config = dict(
    encoder_arch='vit',
    encoder_norm='rmsnorm',
    encoder_layer_scale_init=0.01,
    encoder_moe='top_k',
    encoder_conv_stem=True,
    decoder_weight_standardization=True,
    decoder_attention=False,
    eps=1e-06,
    steps=8400,
    lr_schedule='step',
)
Rows from block 5 of the encoder of a small model that predicts nearness at each pixel, named by matrix and row number. Rows with one number within an expert belong to one neuron, the router's apart. Each number is 500 + 50 x the weight over its row's rms, rounded and kept within 0 to 999. All counts start at 0. Numbers have three digits each.
Before each expert's rows are labels from the 100 images, of 14976, where the router gives the expert most weight on average: "strongest on" is what is common among them; "lies over" is the class under the peak. Only what is clearly more common there than usual is listed. The data: rendered rooms with furniture.
# router: router (encoder.blocks.5.mlp.router.weight, 8x160), inputs 0-159
# up: expert up (encoder.blocks.5.mlp.up, 8x80x160), inputs 0-159
# down: expert down (encoder.blocks.5.mlp.down, 8x160x80, transposed), outputs 0-159

# expert 6
strongest on: floor: striped
lies over: floor
router.6:450533477538441409487475458568434541495486470570485463521540586425519509587523540507502471424503536513489557454547454504490482491444573528551563510504516433503461448493437509491518565487509532466464497450506533487521485535559558516492594429483499597555438489540440509639500481535608561459486414549569504530563477469506507524528464436504508475483482473380619505405463518451524486417405621448491462417432521388421554595550516529568528491500425493435443597470508516453433458470523542
up.17:447435497481536447585535435498490512373566512544482458570499541441544452521476445516441459546490546555481412483516409445460490425457357454490514381409587455501458438447442557518485465493443484544553424488463383564600532533500493474453477503506522501465452440552440432474456541419522379584481581575473574476455482427471475559534571466478440474412472508527486510477543487482422521489509483513537478522476530428536475432559574502506523532515444479449540540507426506564435463517559503
down.17:466463525424549458432536480462488506480490440435472547612460459584605496429561438403524467531495574548547500550469510490493582550529523502404482523511484484490494594536493519489495524495603528553538429409437521533534617511580436483531550418421532582518491524474518499574492533563466580483503499492552521529519548466481545513462482440509436515465514468488393433548471510426513435538606559616497427529531579505579550509469529616425468520478485557523495495583520532449544457427450573
up.18:465421520512584554509516603486607500502477469512494490504442465488493546524557457517503557541492451551518483502477528506496459624528447416478502505434438513514437498549610463521530491473459520513450622486507543555548549463394579513518437556495509482481560494515434523547537486531458468550457524441507600521449494562439448494450544519529537359514552443550503472404501526386539507581397454445441415543442508560580505425551492452487524514479559470569603476447425552534420489559551551
down.18:465521459501416530470562480502412455446472568406531510542435531530528513480522411555502474407499558612412515552347492475522508382526516480529469507474628550531421497519475520504374439537554473496559449506484519518471557523524482558539479451468536570500487522483501401469523513584508530479462495478576448395450495511490390460487464423525513520509494424587482537507553528555538547366449511501548521453498591438502492474529508450512471455512509516484588445557525546513450485510490638
up.19:447510525575583520501490443550493505515492473535440447515556534374511591489418438519550550450487536497527531460487545468478533496392521531439484456476493549565516462506499502464566526457491579510516410413557569422415441567410548533498503510391552439489419540532443596494502398586530453592457392571541488441574488459472488439565503580547529450453508553433536449463459449511562517468422477477465505497415451539472469471521473476554526470458528459492513588602503473509485511435593549
down.19:468436445474448498509517521461513545588518526457487588579502485542504446496531586444490410516462420554531492480503542480546534433472548560467436514389578430502517405543455436515405464477539462437572474541435441567500461519499592535517462519537459453439597534466586518523446547477546527542507454516499471450437547451537558527522492478456531568384530451507355420500496499444447498490473431522574545563465650497552522525460511470476441562468515521532599452502590489493533492584448515
up.20:530475519499465454510600510421538457451550594493474478527497520537490503541532448539499402558514449479467502501489481514439477486439451483522555414431512449475587438431530551550490516584447447471518565472380501543592487412492533550496467479530354502518464334482424544480414521450540530559484547579528531507509498447524514509507493528473485446463484436456466449498522559513427536463492559561585572525493543422625481403482422486505509544561526518417526477520514425599440445551461442
down.20:460488453488476467391495494669558398468549423538488522445427514560566461497384509520499508491506554518492561489473556570379553469565554522512586555437472522546580556539552450536534431508453546482477426482522529532484496534462512368510596432416506520483493508536473438486450435507578507564425526548493446442468547497398440548553560420494428484575427513531532451573424534528565470460531557571498495519507502456522518477513549544492456491532473464493460484507477609531494458450445526
up.21:478486459575456438556475514576478565478493480433367436474557475449460565547519507486518536418471517590460470532485520485472519491523561626416439447502511573508523484539471477439557490458500574522400497465518517541540502492474488552485530465527457573489595550511496575417513404543466525526493418585571437501500538510514493560545458503569503503458645493477567530461413481583524433435507502389480451461494399476516563533534490455557443504448438481585449596500510475453430443477554581
down.21:527554545494495494450476502489463395546500610509501503538467550517455436498544559454523523539475378397506481387579473479542548531494495532502450422495494431527578545496463492469465489480514524532493528511373499488506496575519515560454479523594470550446544527545497514499411555540482508424534501499480528491483525576572490584431576587530505435411571495486495533503477485563442462470450341478564574518525577579343536450473433476501463535535579459544537411483452530551470563563497487
up.22:454485427476582591544549526468560522472501575495418481480537540463456604459465496538600536562475471423532508392594494507478552455491482437422562511436517475621464467493529500470453585448512506452503476446519540481442478495475441478493542585424429532395490494408545485531540483621634542497504508513503519457591420498520579562515516566485506485373540504418526542505496427552609435529514489547481481497526447482482436496456491471555455488543525516453513592461494541475482505457580567
down.22:532508535421522502490595446474425561438562567459512547499520476505543533481516508494436532480489421463611522467376596509401470501528550539491537495497464519432478523484515484398475496508502573473530476403432501605511513559471476506499454552491475563592552632472541455559501431402536364506435447470488476477444538474445515564533525521510504458485577435504485392512407546396531464492401422516496522476522515508434453563581491505524509507447434424434506462465531449427482507463492553
up.23:484540516545534493498482525546476459513503452467439484518509575375508564491529459534634546398491478507511544435457557509531567430427445520450457438458531523492476484541452546399530530526456505484466438434529534516422488525462539544437493550414451450434489510557491561525460388500495448580533454572501443469556431510452462495559515601582515437460486579450516487351498487527537507431475497421435479560450486515488501488524439531564536538470488528491514592567508494437395476434648555
down.23:467496516434469448528512492535474475528487562463519449540511555515535450469509589474440459516450445572572502445563511500548542471520499536507400506408589544537488584506473479433406496542532574527570524499424440583513485516473622578491513516572431477493521610497532509479407480479457584536423464522546418429416449462581591602414543479553472544487505480576429428441438513501469566464511401464533614509562543498545547492468513460480445600478499439470511522533535447502504580521462532
up.24:453564505445436541511453483524557525516534441501492552552476492459483542504532456537517529384563470485513523532431450472445473503517463474545529507562593502564455435508531486587458501530449527462562487593555508573517492575437618569493452504395504535569452429416463504447451541391481474417547528544429513466472571520488485507502520447532421570509478526423453524493486621477385581567477532472407514579523550444497466442534426481473458439560553405583462524507455505618492473505537455
down.24:482539470419472499466506551488523454455476478440531521509558433450550563500498486538506535508514426490577555473442596462543465618503505511514506517586429457444541474507498548481472457524578517451563570523538545504594470459523504489425516519496552553398567593531551579564456493510527509480464570467564574470475454444456408460551442543428529529463594513449517408454517509509487501547577547584537502425559572575543596433411545467599420497541472536459464474561517572516492617441521576
up.25:556538546525538541450458536590562504541523421587543557526515465473471371510534470493452451542503497449453424497488438543444468483461493481552563496532448466525429492561546480452466517549620516549467431442367446503581507527437420531471514487541545471527348465439489463469505506392591542521441580465447576439539467514451496513541538544366514547537477500425472496502453540512438520526442478520522422493484505459543492405563505487473527537466536446459518495562426547377483463516543439
down.25:495527481499472505486501508482440431455471491449455411537557496505500524495490539635529519421585512485539502490401628503487476507573358574534535525416550484488521472513475485505463498509539449543518482531477486500506448497536444535469493612469530494456476510500572516493528473482532444553531472523588521481486472501561444378477533374443517502504539486466529479621558492474477541583440531411555515565381433445478524486615519542508527573462467444587592545635475551487536518437458567
up.26:524566488478514461494497586482448457496509493479631549486408455508480441473472470459440493472553519505519430501451445503431443513520539559386539486574512472427546553555479494531461491540606469656480531445498508489482526439510456513461545540513543504550486501404485519565476487518566604454485553378474549460530666470477473464472424418506527420436561508489514551606490540577502494468584480500499513465503530510592477523494425523507433476415526450488462535479456404461495385471447463
down.26:513467520532512442328478455444465435555449566483497553499512528446520490483440544532486404509509428511413470568502443457569387488451498571502446556417516536591435519605477551492476436488485425469468564422551493563473454484515534459500510474473436482567490548553459519446591548540533474457565448545567446519517475502521515500512473542451521550474490449529578598512534572404472412495521496508497531548414409512502598468499532574416571519479502513490386585500441592549521467489476506
up.27:471520461515451525470495522475486553505503405467459461493466435503546430548472552504505483457484568578505471488411544426476499558532459516430432430509527623528601523490437433380444469489429520572450557434548513545389495492509404538560438460461515536505486565533472547479452457480501540421382534504483492467503537497445508463499384429533579468458625494498551472447419459505508386423483531493491430541566461496445475536544483448507474488434470512557546584484529488438517399443580458
down.27:564469454467517472533452449430425401517522632449538484521408467564492409543426536508517468511435436524497494459580505483580435522560456554535469456471504533473540580424415519464473485501445524581496580459418464496471493516427534509488533480468586493579468479581514540486437450504544444490468414566534471543490500520540401510507608542581512423592529467490387574602476580421502549481552495514367511568441530458490498498457438453495462526468439499505517437449537485537545518504499534
up.28:511566492518545494565512477486512516538529552484460548471517515471498582523519440460614588436505518447555518471502662502465508505434466552410484490511501587506504341547556573439430614481576481565545454368536528431408511486486459531483515507441509405423457530484468521564491411564541484556571531497479475520514463459444510447537456536546482448436550497484495514487468402498595466466503430476447537499478435541470506441549480536589525450497572515505582536535470469461463526455613520
down.28:497602568477532485478587517454497476561578536478429509481534529476441555442504409471481528513412531578629503533469539534560468473560542547475455456421524448504491450483432524439391501487617513451554446461475483504528480532484539468431507429423508491549522548518561563559427492523523530545496529561451516490451524476491452550547505550423540522508502482368457351578428450489448511520467396536499498476572503460498551543570530484513544505495543490627604525532476436486491407464420532
up.29:513618486500522570514475514587486461443455470506435434419500408400503488380479490496611457455453474464413434361444487466485517452399548517477496481469559609528541443509396585478488518524529532503549478425472548509473569488538578498508547605439437453467554503549549629438579444445537524517528479563422536560511494483507522536529503501520510446408499585459473434468478472515552466462440480480533489546544474519481544561541462458555499509469514462495447543504523480464421426464497584
down.29:589445452477531523488551499502564470574488636439443441530438460525487521430508550404460527482464496573432605502479438537587597470452486526474488491440518539515471458432442535521447532496514513460424551503435439517491559522532604453541468443451501489479377501616533461473484487400633536566450471573480515463475469496592528526487504548443448520409498481428427496440482526495468438587513458507444526479532420592518480550459530457539489447447532479530486487436487536444483548578413481

# expert 2
strongest on: count: zero; white walls; grey walls
lies over: wall
router.2:485545502537489460508493413548438531477552503456561537542484550567514496537535547469430500515511537489469535527498464532478448569495534469572559565566533483500488538473462474556523432462544493512515500544359490507567479529600528418472573423517484551525433490532533478557438453529570517527397504517471553600449462453499454539433585358542444547561409448408515513450556592480479525500425544537558486393423504497470440571512514489467478482550467478399447505461446486445537634539578585
up.17:477568513540538563498527433428519429529474521484561506489518476495596525573445570399503511491553512546500449530478471366547509449544481609546463417555523467432435580514586521428551516370419535540521515432516477504365444568494498398443484449505482495538502561517575582449401548420482496483480489544554545525502481513525483463445530505477534462433567468477586529567430512531496464377548464503447533555496495424506433495522435549481407511471554493502435504446562448500542550488522503
down.17:602433516513535472492569467526483509595502557555461509515504480532528532410502385537476449412428438521521489488516569548559450495469527604457427452524447500512566627608494565492500446506504487556480459575466396472439526453492466501505501441578476551546619477549508498476448574495460473444547512482545549496536448506531562487387516567522535505444487511649541498527432513511560468455538396513514541600489483493453474498433568554590530440403545520428498491441520480436525464471505496
up.18:584547551472434506593396591473497524439539630476482432485497417555417539501433488420487499423466462512574487588539566596456433473523421458410520540530440553499474470579551499537570475390523502539518438522380507536497547417566529502464534507553442433493484468472475488463483451534524443578438525558497510489487452486490595543568498532503469482442495579559483504522452477487457516537486407499539473483450538507528484474436532440552505419432575458484482541484489422541498539535609589
down.18:571545527471489525480484455483500508557460557472489449506401530498509490532495431445514485479544522557445384487561429475603498475524486437492432447492508518565505487561490520543493508506441492464577495484499458503463490479403522549507608495520381467543387463533457479417356454472509521486511581511579412591540493412498561470537607499558536535445445457560573478516515535472484521523481552587571525519456378431535555444509504573536518526478488546470422539462532466653428540512452511
up.19:438534471555531546529501462530469562494548440452471542451520546487506428463567489599541482529524548524434495459560503471483494458448462440606565450392478481520511377533521493579482509506436466375483515541546474512536472551446588417566507425444458512611473502509556529405547531355453520540562490486565473520488497513478441506434409510465516487413532486515434509474513559491530423466588524492497533483568607419505421576445534504451532490581413495554521463566477499505563557509563447
down.19:482555465530498460484445557455475607525509607510458499467533406525392521544491412493534539550578475529481515500548549465596530423543492436423492527415467576504495393598508507489462488512482480500543464471617531523524556510515517606481464515421523514618463518506582510404496433461513501552508513493453509500589505549510611406503515548555435500460505466574500455524526552551551474499475492452451566454519509520599466443444590530508530503479480383602562539448511498561543588542515540
up.20:587562472493523580507530528470625501507414529544310497477477489381515478505525605420496501445571475529430494524415472536528516524503414486520467485496495460514495510538460470502587578516553548494571533443468540443418552523495501504475462511513488471530539545516563526428399529473476511471557492414534515493574518580525508525440517511514509538492624574567515555536516511471397482364526396517426506589495491467484560453517402474414444479445524571514532541522525565511493482475483457
down.20:593529629558454613551577481475514459488498451547512474562600467500632592472515551476505495483502499481467524539545565545424449484392468513431497495606486484469524486478501451469478452483564473531458501586451525504566530495516519490381492550547493549544542473514532527514488513454508506492503516469532618421362487456513521503506521493494504487505559555583428421462502560500463562521464433559425530523487542492508497547357469589563490494480489525548433580462469449496412610495440553
up.21:489433426599551496526488422492536536476543521463494504468543460455507609427536408499472507496412460554465542402514482427515507572486422527510319468496544563469546487529535512452530515458452509512481529463448485473453353497568529465418439552554496475369519551540476450533455548541517503444604443482501509505538509446479513455501550577512600374524499480428515504495557458495457509506480403525582543534532525468426393430435499459429557506436464458458485478525494527486494454448499492
down.21:545497573508573467581478464611570362572456442427485534527505495471626434495456571467533559503492496461500575428452462549519456492564460480497388486520527489524443551584442521482489375486490445458473528527575518452445444492511615528508496515430501418454480559517553517519468525539480514571529539465512549445480438407543578514446518477488541534558455576556514566519415542480490444446471493521467555587484537675454572490494511514461517496476541567480467516457483508509523562418519517
up.22:505501449512424614568595571488487538561556438620410515448448525525497438577425479420473477502495507520460526533435551451503537440463498427463498511534447510475568509591532450448488548442414488476574551448490528505526543518492453519500422581505529478455556584480501510406473436524475364524472592591508435420530561501446443539497428510461524494537595443457544486568466465548498498431519425498392484510524461478536519427465495506418357467550487536520527453470556469487527488476535526
down.22:514476560547499523431533502585562594544475425524488499451444541490505461407499522534482578519496569554447489603548553540469538544471552514433433478608493488510551546475613552449476468639502576500528510526539530588540416528481485455473599461538479379486492588582521593517551533491488587515457480515559402509581541529489488484624563495433522448472440485541436484484483540459501492467558559490433574549559463477475475471476553518520520435525488499575564496483510557402432547527466523
up.23:488484426545473457521558512470506512442521535551398465459428429467551523414498572524517486476494459551511435573468501580415465542416490356423521586448443534539683430460508457523534433475440549500523511582538429499490464482434522616461477492492511574433560510578511506471477557491400494432460445510497489519458571507478551497447399533496570617486483549489527495498443554553495509527571535464476510518573533468602516492564613488541483500506476463549457533508511517531431494458479526
down.23:552566433550528508415619482533432517544514511513484496500508544547463464488551552500531491566524524596532505596457528442420466478546508448492498408486503534561437484445424431498533481513518496461523454525425343508525525544574519467412516449436513455502487495498495510478492441546566557433455569535445554495470593461470508565572528568415569509581480459426495495573470454575452532500507521471567462460518606430558545561591527524442418549551471579554438592543485455576453515561482535
up.24:549556587443488504504451534465413529428535557388481518526544452501413471550460491452428419424447513470589471542508498642476461497528423494422482565551420562481421508531498534555611503413582516522557412533397519530455480447570581589521463522489454456485519425448521519557413490532497496564399471550436607514460447471490565567534459518448430473527513495501504451519437477529531504491462511478523470491445481530497515487540375435557556538490559528471557547569509480502463509477549478
down.24:607473563480545546512434484514503519447561511530505480497553399486546491495548530505449521514514461473471390552581468418535522488437566438441468416562521521514519484440521455446538495507419538445398563524547484420505487473474498437442564495492487480506429425563454497442370518427499498555568581463491494477521488553574578435478596473455523563438511571508504525517534552489401449524415511470440454653509509576560513560465491496453597445521498565530418485537490477579495514409503440
up.25:548587611660490512407573448520510535466512469474495513423544564532466513495567471483503501508564447522485451554508547537503475511486574551556590604490482524448527463577504456549475462515501444494460524594489511478558550503531460516518573529501556491558515556502465482518597437522475570523427498481526382530566511448509434543480512456574615428507435546501534461495506517530490490530491511526437518520447391626611407571519561481507469517474485459378520563492435503468481606512539541
down.25:452639470499561519513427437571514430415490536526481564530490607445450365621530484458451553528482487542494499561524493484481521513473503509485573476549487518410490436544503449523445559486535463563603464431557511540522493477544441455493529475510375623459462529493497497431523500520494447507495472534399466517480489471499569565522455492535521426486491547446586539426473450470501518531561548461484470545481561403575510483624448490468483573556543461516525504474442414458473535628442474
up.26:553517473402442642568438472478527518440498573477464408457481476515431495480456550451461567457432508482536508484531518502573480469524366513543535463546481495448484524586522521532529489471515497630523457533498499521478546552520435463435527456553535435437520480538448505467487365463474454490458569570502490478508425486446565580536520578551450384406492539548501519601437524545470486481513416527461481557523479468435478505489573478456401444393564487590499578567459504517454573512496543
down.26:535507455533539473491435463406540536512560566539506486446381468438613561438543444524457536387553487526487486502502518491408485510461505552522456466487505476511545572560561530444377475548533511498577452395518504453425503572505479573497613358509532424583494457514493526477418466465574383486430556437616483509516514465460557486508479436478464492469508528518531490419548604495476489508513509529557493404502606497451510521509498502510507506572438526482471588573504521563564472523498534
up.27:527528521372501469497555570525564466407488474444421441512597480483430502574534510457486501530479486495485471532491510601482524492486485417546495469510435449472523448490558516538592476528439449476469434553537391528448520419524529540552446518540529482558579579615579490528597447499426451468465465575396507409441508548525441454443517590546448481611489530506578486505457518516506509533525509577451622499494511457463516476436525433614491540427462557479481423477502499452470460512423538
down.27:464477449555550505407487467477418562531486439482518482444556565465486508494499452488510511487527520469480463476564400544429563422548435476547542415637541525517438539455555501546532489506449497502466495380473520468439405489457499497419566503521532486458552582497406551435584471460497556423508544575417468476504544537516485481540529426467433480449544499499534413494496450452438549546416404467515486471490594479644548524458502565462506430522536479415466474541580532475386563471537470
up.28:528432548485550396517503500410634440471493575498490564470524494563580457487469581519500439465550546405514586565439541554474499493478525511430434515457516468508427486574539513491549485544522457549490527616521482526564535512439532485572417480540503489401495505416531512514451515508447502544506540401530526510554692492512508468536429537444541478475560480418491489521416459501520547532499537470488515473455517489553553428456556567527486516464461525597562474455495476584484387458618476
down.28:527493558540458551605464549610544421523500476451552477475444415495449543574503537459460356528466540639640512409493542499443524499569498434432512549520477519451511532460531506539508412468478612470505517522491457436521460512532528509416530479471477515460554450487519464561476510576550534569500439472445540476528482445571523511541471501547478572502467448439428499529544474507524431517520469514441506577540432399467590492433584502553463540389466587526529559499474484498431408491545531
up.29:553501496496509506548542545472463517564483484453550578475522403454451454562505459542469609485497489518524493574468510463381487451449432619520434402475502556472561375509498469469458549481488517451487470435535493524489601485534460535556475513495503495456529633473575548522484481569478469487589552439532437435533540520493424450541478586507543467454582540467530446480409457471551503522549400411487450585578595521534484492576449532533489458534585476526513559519530468387474405518552510
down.29:511594471507473539537448523524559519526469497538610541501538512482578448456486512536557544500530482524560424463596500475484544496530427481590542618472560486426439504494483489496486472542577554426489481500570466458533535557525526546500544495465531464550552445512500496570397473520513518485408452524483637479543515500495560564404474499494533530588518444624484535440511609526596430536540417407439413510508534472426511542482511523554423460509450468536460520543526617412489468526449395

# expert 1
strongest on: largest object: arch
lies over: wall
router.1:511457556416464597514446502437488512459538422467601505562438393498456364473527529497523544539436528442520422477451494473515524445504429494517633497557426459409564515579465420541473448478512532521450487484452485556549539557465485534483471481429557434526475474505506496480548450456431456511454511451466500485492532488468566457589589526547415419472507481576491519498526476527404514461553543422490410568488449536407495490523504399569427479524570467435506583457504557570574518581523493
up.17:508460503483522503521548577467426576497665570437527527557534502573481483374510542452513441540406531497529386499420448503506552440528428492520530439539463456525555534479509548595518485428545556491594413504425423585556567489508528544501410493505465403475490514484548454447540551467474506519439523421462540526437438464485597566581506537521509447519457516516462499564418473461502543533496475530599468500429510522503503539564514450568448565572528490407484540566484499493515543505404554
down.17:407482543484486474486496469500499487593462502513553483478582539486426468542606518549553483475539498482441356440451494434541409549480538479475369472456454524546545521553505499501472449512440538491390441466527524416422479535419524409482545526579550569415404439541500452426574491446515516504630573468472488479517536509526546490507493421408476453466486478445510494543558525563532494566459595519607539530482572508447512476439547461511502439483530469518405407508510428564543508513499530
up.18:458541507479549489454392509567433494523482605481469444534470478481379564547420503482441495477616544496479507447551521429584572516540402521482471433559523485522409469524537555431522515428450431498572496552516502517494544563489531480466558510560592474570475477468475524465538440464502447550580389456443529515548389530587508486552491520420515502471512552457575490441553476397520425467504561502546514450469539562455426553616425513538557497525477586556463472535533506525591547511541500
down.18:558493516560506467536612469540505510456617496464463501521489414432501516455503438532571470453457543522385566551503524507505530531489534581542518535504482497602492560537548461550475498503477476538502472526506518452513587476534627443462477420406499440584520501499490527431674489626488519504438524549492507508480500510443416460464531546526447478520475492509441507534447516513696483595511415494527586552534516537423480421480543528551451562533456434464462454518492531497544505483508574
up.19:483524472534454403518484579554532493503433393528489517394529492423499477555507528467562499472478423554455412548481542545401444566403541583426472587502511555492553512557408473459492556497515510586455521476591476591455521534521380534516498532520539572559513525501507469449521530535482494486450493507526488533537601466533475505538433453523570468520591446500538580495389514587493549433563523510456524482562535470602520451457477597446547486435453508447549412476516465399532471489423470
down.19:512661530479455397567461573597468542471469456574507472481535462519488479464512419491482418460500553502412489440494463532439562488519472578558624527475504536515527399519550473516482466476519469446417469492533510498513468573451464433507537571505416469397558520473475505506477433540540594478509499574530576527506443555600371445538503493462540480522505486612498498432444520566469497477582626569421459556510518471568499506397455514457456484471531454547556502486507492423518479481522485
up.20:544472570432548469399496475533486538489502465536451527480435575498552439405466500520515464454498461543439443548524491559472494356481468523463536549468456457503520556479433564532475505592473375602504514610589595544546459434536436518522489484480468488385498506562500575467573449520458503505497566494491508548448591529568502519571537505512478400482490519576409546501516470604404518510495440488511551542561489434439513477484510458476444479486458516372566536558479468569562492425452465
down.20:497475529495523524479523395515585526568501498500475491446559484456471584459428501501527518569500498474523407432507476459580492519515470623402529405557502515482503505543527541473483514571514442419504432525437522419555429494479551499497596445494550467352537529501560490391453482502502430496484473433488429438383486509538544455538373504511521438413539520455550527562502484508420493533480501478520475457441469473494487496515504561557426435476573511475383585546575416396507550515438510
up.21:560468488511455539536461488489456529502499519489507396539545475517490514532419534482474530478474583491577556482461570509583544454465487519474616430488490535448476507481462451483598482460454497447468501439503531490425546511422563473389410530483605422461503518597475546545511498461554518515505430439555508442533553505490536420578525602499490521537516624532491457581463389550553486363578477526391431528396568562504435450501419511592542503521528505533459507561470519563465525477501534
down.21:466466506476515572493594421482487536379469472545574466516543541466591473537475458547506469602465503457369576419572513531549545481568473549532462607449534379510515464489452445514523455533425498511446480455478469522574532527516468547545488506455461423589449475510549461593470511526491526507506539548445491434551455499352592560550566526472482503550455437551525508564517539523530592505427588487472426453497395516503469516447534492531495506556488548454493516488464631518533491587518510
up.22:543527485517447574543474565455473543444491522448486524576479464511613460416477538561576421531439476563444474476547605446487492469506532545396531529470362509496539518565459418484560487527504527513380595553464519474559507475505497558511455502457413400532516485492458551461455533467414603523518573497558481472446582528540459584547481534529459484492430466587414478553444476552482469550435481454438491513594474497509468487494425539493396464433536532434510543490467567583484517407508472
down.22:476360548538467387468372503499499546549475500530478584479466526519508520461577380551519516512455565491599513476425429464546455415516520592509486411540437484504540455578553486455488461529491595449470503505551498537450540497497485459473437488484536545474493496562485488481484562448468416411492535439524529510522532523514472570531399482520498474487540459387524548465437406510503463513402498556558466438519530435533562494505556502495487520518651531488488459535603459520419524595404528
up.23:457519502537448452457515536581509607517507506496406564465485462442464493532492523522555452407456446482438488544459529518385443547390577483488523500491498535496522443489473477560489530511543544568435504496545528512509529484577410551508538471529419581470597458468504522455494496460415545437447585555543426479560503504490433517568416495508467530433572494452550474566499552669500548508530534482460485546591533440631582521541540457404436462447495421432468502498506522427471469502469583
down.23:397607388511512466443564431531433446556464533489479456484543504479492499418512527440501482464575450497466416489548518495415552516536511564573571535514459511519423513510590484522479521434505472422596545502440416499550473558540514583444598531475451538355496558412428524436522510474484628431499508517544452476499467525563488535441562499470545492573500447439486544421523462429529477504490565491498394577458533454532525477490485441412493504542490523425484565449519391447480459494511505
up.24:522512558481403555467486540559528427558418363539554536525387456485529387493568589515459453472449492526437511507491510556444470449450500571499558545502369484470499457555499377485491479592482536528382542619489513513567510449468486601551475472442477494502511510510511551515510586519433585454492617537448433516476585520500443540472530491517427498444518477554437506551504538570456498546459527436451489523550474422450509528478542492463463471501436510442584509521532590532524435476523466
down.24:523436516475487574507538481491473511590449478511536535519443467540518571612485511529504587514453468464478461554407537470539503488485465625543392441632466572441508459496470456546469545496576498510538488562599479552396434559500377545537469482443573563477564547537485535456444493426523427468508457371516530467509474483505518435500374450498462505491528488482501458543504428518412438494486475528495479512431538499551425485504524500596480438470555475527497495542608485510440502613412465
up.25:449515503493483509468560540509455519455531594459472539466458552560384485476449554483501495500581478489544497460505486465514511593564496505562509433484485547516517512461545548455505397448427405466533492514435396555521517521509503470543554490512526482557490539382495483438438485525484416455560491418462442567420419542513452404416495505448467508388528446490452475488614530508439456516563457504589601501540540500474497519516492471433448458531495603589547387467538519541577562626555538
down.25:494519532544523521532561558529509535490597559508494481491568442517456539460372522459536462451528505586466474503530586483404517548479476573652440543509404543574468514546519515530525454489478517536528494470505554632495485484500533507551438519612506579534557515574479510489566466586514371568398540544490512458467499473509363442493466502489534524491424464471485529503476568533560481417599469504554555501546626530520495481531512475439545458450418512510535449501527420583463534491441478
up.26:481440520439480573577498588481429564513545550435563498474464467517410428479449500515495454504501539402583455546439485467445554462490436521565581478557479454491537454549474508440563437380480566524545460442411444577511589580499509482541532544488478469525520528463549540429386494408482449541477474433499481527439432463491507517542535535496525610374564535481518489548548450507420535436504557536613521501517540507432587481524432522511438506536536488532510477463591495492554491601573531
down.26:485484489501516464509511482503496491436531480521598542460514540557460519459459536506473593452504419499414491509455467496532468546490558449575491575475577478561505588580539510532488533508430559594474441478501594546493519446474504512537590557573547533540453499470484492409557422487476381545474524414456487515477489500379394476553516431498517488598469411577536574521510455480582500484479407560572501576449549655514444489561478446536526528528458531461504517620522475604458492538524500
up.27:467452428463409429470535480570483574521462579501538531387535582527488446481514569554509580452540525472469441500459511530460519511435429446535462482459472552559546473494331541564457483500565515413536544504476495464545535501510450469529536504568480571449428541549525581408511430522482514517426481435527359506438434381501502516564448530539469441428518514457428500572504513476437466544533431429475513512506535468561501518568465514519505541495460459501535595596533482412515604500477444
down.27:505579533597536498434500503542456496493519475510448463450491557476468468438531527506542438525570471452431401560603482546497355477500453493428516586553610489531437506475466481489589495458433510515478430461522553482400487522482527425478473519504501527484413473521467519518411533463510515532540476602458567489391447422600423526606498522497502572529508481425399569521439491500590529519525502542359523420414509531505533473496533513511533411529534482511463400520555442511485552477522486
up.28:514382550433549542550514507450461515416548495459546411522490478456575507490485574432513511547478569468548544455457500545563525440479466518495547430529475465411500435483508458456578400456432466456494504447489494545519563501422539568457428485388576464440422481566513526480480481461463480507554423440517499479485574507444595532615521521572525487502483541544430491534466481495479567457573495534549468618401459460490533463522487430629469508579513523493435563427508546596601484498551522
down.28:461396500467488487485544448592517558433424514530533539541490573496570394512636552426495543587520532423473565440418544484648552525444450605487449502492459441428538545628521507492498473489495493491495511532412554419510477518528481505524500564377473452453403462442446516465560495438484488493536505457505464542471502505346595447502518483454555464535480522516554547485527508483531487558464493483589497494522477511464503513501465402477451567475501589479562471533527479597510471499448483
up.29:481544453492532438480433497480545566507526443579497502445432507502349496468518396515442512450513526456518525544520501458437428497499456432429538566567518488483521416514534462570430570486565523477483515594505539585519518476590383480495579438463444573466531442580517436493488452560541467475513527594497442557558516441483492511521509440567499415501540506413511551482540547499393476532582512457464474504601453426562493557497558535400447488499549468543499490541501470390464596590466507
down.29:526521482494572504525472487488505477466500542547499487521553548508472575492542457521567536488575441431535403488599476438478473516510446448495496456533490507567367533498445506493572558490570377556486423523560424446488504496449592523495490511571462475503474621496465511569485461477513664532538498496533495420498552509548497546476541458472466508512428558406445413530477501512563507552466463459517463465449361481501522490555508545492478438552465558477498592414440518332495580436456506